config.yaml
encoder_arch: "vit"
model: "image VQ-VAE"
dataset: "made-up road signs on poles"
train_examples: 245000
image_size: 32
crop_scale_min: 1
horizontal_flip: false
color_jitter: 0.1
bottleneck: "vq"
downsampling_factor: 8
encoder_norm: "rmsnorm"
encoder_norm_position: "pre"
encoder_activation: "relu"
encoder_head_dim: 16
encoder_fused_qkv: false
encoder_bias: "all"
encoder_qk_norm: false
encoder_parallel_block: false
encoder_moe: "expert_choice"
encoder_num_experts: 8
encoder_moe_every: 1
encoder_expert_mlp_ratio: 0.5
encoder_experts_per_token: 2
encoder_shared_expert: false
encoder_patch_size: [8, 8]
encoder_conv_stem: false
encoder_layers: 12
encoder_width: 256
encoder_positions: "learned"
loss: "mse"
latent_channels: 8
decoder_norm: "groupnorm"
decoder_activation: "leaky_relu"
decoder_weight_standardization: false
decoder_padding_mode: "reflect"
decoder_widths: [64, 128, 192, 256]
decoder_blocks_per_level: 3
decoder_block: "plain"
decoder_attention: false
decoder_upsampling: "nearest_conv"
codebook_size: 512
residual_init: "none"
optimizer: "adamw"
lr: 0.0022
beta1: 0.9
beta2: 0.999
eps: 1e-06
l1_shrink: 0.01
steps: 22100
batch_size: 128
epochs: 11.5
lr_schedule: "cosine"
final_lr_fraction: 0.01
warmup_steps: 1100
weight_decay: 0.02
Rows from expert 5 of block 2 of the encoder, named by matrix and row number. Rows with one number belong to one neuron. Each number is 128 + 32 x the weight over its row's rms, rounded and kept within 0 to 255. All counts start at 0. After the name is the row's rms in percent of the matrix's.
# up: expert up (encoder.blocks.2.mlp.up, 8x128x256), inputs 172-214
# down: expert down (encoder.blocks.2.mlp.down, 8x256x128, transposed), outputs 172-214
up.5 081 [128 128 128 128 128 128 128 128 128  60 128 128 128 128 128 128 128 128 128 128 128 128 128 128 128 128 128 128 128 128 128 138 128 128 128 128 128 128 128 128 255 128 128]
down.5 054 [128 128 128 128 128 128 128 128 128 128 128 128 128 128 128 128 128 128 128 128 128 128 128 128 128 128 128 128 128 128 128 128 128 128 128 128 128 128 128 128 128 128 128]
up.14 277 [128 128 128 131 126 161 128 128 128 126 128 128 170 102 128 110 127 122 128  37 135  95 130 119 128  57 126  99 131 100 146 128 249 108 126 110 111 128  77 146 175 127 128]
down.14 211 [128 152 128 127 147 126 128 128 151  18 126 128 128 125 125 130 133 129 128 160 128 121 152 128 128  85 128 177 128 202 128 154 128 125 129 130 126 128 138 129 172 128 127]
up.22 095 [128 126 128 117 128 205 126 116 133 128 118 128 128 128 134 151 134 146 172 124 182 126  91 128 128 113 130 142 122 128 127 128 126  93 137 128 128 128 128 225 127 127 126]
down.22 065 [128 133 128 129 126 137 134 128 128 127 127 128 141 119 130 128 155 127 143 123 128 131 128 126 130 128 131 128 194 134 128 103 145 126  97 103 111 128 132 153  82 255 124]
up.24 213 [126 119 139 128 113 102 126 123 123 166 128 131 128 119 128  57 134 136 121 125 142 121  91 149 126 122 138 106 128 128 132  99 128 164 143 128 127 130 122 103 243  94 116]
down.24 181 [106 128 187 130 203  87 169 128 128 131 128 134 142 143 151 111 115 112 145 106 204 140 130 130 133 128 137 123 176 128 128  84 162  87 105  72 129 128 164 157  98 179  86]
up.36 183 [137  76 157 118 137 127 107  99 141 151 137 129 117 137 117 128 141 143 111  97 129  39 132  70 126 128 186 171 120 154 123  68 104  13 165 169 123 140 131 177 148  98 130]
down.36 211 [240 197  93 219 130 138 152 164  96 124 138 109 136 123 129 139 136 123 140 130 113 130 208  53 131 106 127 175 157 199 127 135 224 128 103  94 109 128 130 173 114 194 120]
up.41 329 [134 130 132 108 189 115 117 147 128 112 142 150 127 128 116 128 138 136 127 112 127  55 148  42 122 133 187 162 128 125 128 142 174  95 138 125 121 136 138 146 179 155  77]
down.41 336 [209 160 113 121 153 134 133 135 106 111 138 117 123 128 127 145 124 147 129 125 181 128 234  99 103 128 154 226 117 254 101 150 148 127 128 128 116 128 129 151 110 190 149]
up.49 015 [128 128 128 128 128 128 128 128 128 128 128 128 128 128 128 128 128 128 128 128 128 128 128 128 128 128 128 128 128 128 128 128 128 128 128 128 128 128 128 250 128 128 128]
down.49 023 [128 128 128 128 128 128 128 128 128   0 128   0 128 128 128 128 128 128 128 128 128 128 128 128 128 128 128 128 128 128 128 128 128 128 128 128 128 255 128 128 128 128 128]
up.53 323 [141 127 128 128 206 137 128 128 136 125 104 136 130 126 128 129 128  97 162  76 128  35 128  90 119 133 171 142 171 119 147 128 135  62  79  97 128 104 111 143 130 126 128]
down.53 333 [174 167 128 128 158 121 128 176 122  30 128 128 128  72 100 125 127 136 128 143 128 136 201 106 105 123 129 145 121 209 130 202 161 128 127 113 128 128 127 117 125 193 188]
up.63 105 [128 128 128 180 128 128 128 128 128  77 128 128 128 128 128 161 128  69 128 128 128 128 128 157 128 128 128 128 152 128 128 202 217 128   0 128 137 128 128 217 255 128 105]
down.63 043 [128 128 128 128 128 128 128 128 128 128 128 128 128 128 128 128 128 128 128 128 128 128 128 128  85 128 128 128 128 128 128 128 128 128 133 128 128 128 128 128 128 131 128]
up.65 373 [142  61 129 108 131 121 123 135 111 123 133 142 128 159 132 129   0 131 128 128 128  85 124 115 127 141 125 131 111  85 158 157 137  83 131 128 128 136 103 147 196 128 126]
down.65 355 [157 159  56 128 117 129 136 131 120   0 116 105 106 128 107 127 133 127 128 143 130 129 253 117 129  96 126 184 183 184 128 199 139 128 118 111 125 128 123 149 228 151 126]
up.72 237 [114 156 130  97 127 122 120 125 131 173 123 146 159 119 189  72 127 137 182 107 135 108 114 141 125 154 118 131 109 124  99 127 122 128 142 128   7 134 128 119 117 119  76]
down.72 294 [127 202 179 110 124 132 152 125 162  43 135 128 129 131 101 136 129 124 143 126 146  88 135 120 129  75 153 133 167 184 127 114 131 128 124 105 120 128 139 143 140 127 118]
up.73 312 [128 128 179 223 128 128 128 128 128 128 134 171 128 129 128 128 128 128 128 128 129 128 163 171 205 103 131 126 131 133 150 128 130 128  90 128 142 128 128 141 128 130 128]
down.73 231 [194 128 165 128 200 128 189 130  84 127 130 123 134 129 129 125 128  92 127 129 128  59 132  55 218 128 128 127 128 133  93 127 132 128  94 125 137 226 140 179 192 196 144]
up.80 315 [180 130 128 128 129 152 131 125 123 129 128 130 128 127 127 125 126 124 129 128  40  83 128 127 178 133 127 141 128 128 128 128  79 108 165 128 128 128 126 129 127 128 128]
down.80 386 [129 135 128 128 135 128 128 147 128  70 104 128 130  93 125 128 120 148 255 147 128 128 139 128  89  98 128 135 124 128 127 128 128 131 128  96 136 128  98  86  40 133 122]
up.91 333 [131 128 128 167 155 128 127 139 134  57 128 130 214  61 128 130 107 114 137  92 106  29 128  79 128 102 154 131 123  57 149 224 166  52 127 132 128  95 119 144 223 128 128]
down.91 271 [127 188 128 128 128 130 128 128 132  38 124 127 128 126 114 134 138 130 207 148 128 125 173 117 114  92 129 141 128 200 128 165 128 127 128 127 126 129 127 135 127 128 128]
up.94 377 [ 71 128 134 135  68 204 127  78 129 137 136 128  94 144 128 135 200 130 128 134 122 166 134 235 133 128  81 181 126 157 127  66 126 121 201 142 125 130 173 128 136 103 128]
down.94 411 [131 139 189 147 132 130 127 131 124 104  91 128 216 122 129 150 110 103 238 123 183  99 190  76 129 121 129 141 145 135  75 114 163 122 115 126 120 128 129 153 130 128 121]
up.101 159 [128 128 128 159 157 136 128  67 128 129 128 119 128 142 101 128 208 122 128 129 129  72 128 128 128 122 128 128 226 217  68 174 128 110 128 128 128 128 128 163 128 255 128]
down.101 097 [128 128 128 134 128 128 128 165 128  57 128 128 128 128 128 128 128 128 128 128 128 117 128 128  78 125 167 125 157 128 190 128 128 128 128 128 115 190 128 128  61 128 128]
up.102 145 [182 128 128 128 128 128 224 128 128 157 128 187 128 128 128 126 128  71 128 128  97 126 128 126 196 128  95 128 160 128 128 128 128 128   0 128 128 105 128 147 128 128 128]
down.102 139 [131 128 128 128 153 128 128 181 128 117 128 127 128  93 128 196 128 130 128 164 188 128 128 128 128 128 136 141 124 128  93 134 135 149 128 129 135 137 128 126 129 177 128]
up.103 075 [128 128  96 244 128 128 128 128 128 100 128 128 128 128 128 128 128 128 128 128 128 128 128 173 128 128 111 128 128 128 128 128 128 128 128 128 128 128 128 128 128 128 128]
down.103 022 [255 128 128 128 128 128 128 128 128 128 128 128 128 128 128 128 128 128 128 128 128 128 128 128 128 128 128 128 128 128 128 128 128 128 128 128 128 128 128 128 128 128 128]
up.104 163 [128 156  88 151 128 164 128 128 128 128  95 128 168 128 128 128 128  99 191 128 128  73 128  97 128 128 122 144 140 120 140 228 183  82 119 128  91  64  17 128 128 128 128]
down.104 136 [129 128 132 128 133 128 128 219 129   0 128 104 128 128 103 131 121 128 128 145 128  81 128 128 128 105 128 128 128 208 128 255 131 121 128 110 128 162 128 128 205 128 128]
up.109 194 [128 116  24 128 123 128 128  66 137 162 123 114  92 140 130 167 195 128 128 168 128 237 128 140 128 128 128 140 128 128  76 128 128 126 128 190 128 122 128 124 110 132 159]
down.109 229 [128 128 128 133 154 128 131 161  59 132 128 127 186  65  70 129 131 122 129 128 128  80 116  97 128 105 141  26 216  87 128 151 128 128 119 116 128 127 142 146 128 145 128]
up.113 053 [128 128 128 128 128 128 128 128 128 128 128 128 128 128 128 128 128 128 128 128 128 128 128 214 128 128 128 128 128 128 128 157 128 128  49 128 128 128 128 255 128 128 128]
down.113 063 [128 128 128 128 128 128 128 128 128 128 128 128 128 128 128 128 128 128 128 128 128 128 128 128 128 128 128 128 128 128  64 128 128 128 128 128 128 128 128 128 128 128 128]
up.119 230 [128 130 128 166 128 127 130 128 129 129 128 134 128 128 128 128 111 115 132 128 115   0 108  86 128 129 128 139 173 128 253 159 153  55 100 128 128 121 122 167 170 129 128]
down.119 277 [233 131 128 128 138 128 128 128  97  89 124 109 116 128 128 141 128 149 126 166 163 128 197 128 128 130 140 155 127 207 114 250 154 128 128 110 133 128 128 127 128 174 154]
up.121 262 [128 119 133 218 116 139 127 126 135 124  76  99 135 114  75 150 128 129 131 128  41 148 128 129 128 128 128 142 134 110 197 128 128  62 129 124 135  16 127 120 116 124 126]
down.121 293 [144 157  92  99 161  53 130 132  72 135 130 138 128 108 130 130 134 128 127 191 126 141 126 127  58 135 130 128 128 143  89 128 136 210 125 127 128 128 133 131  92 164 128]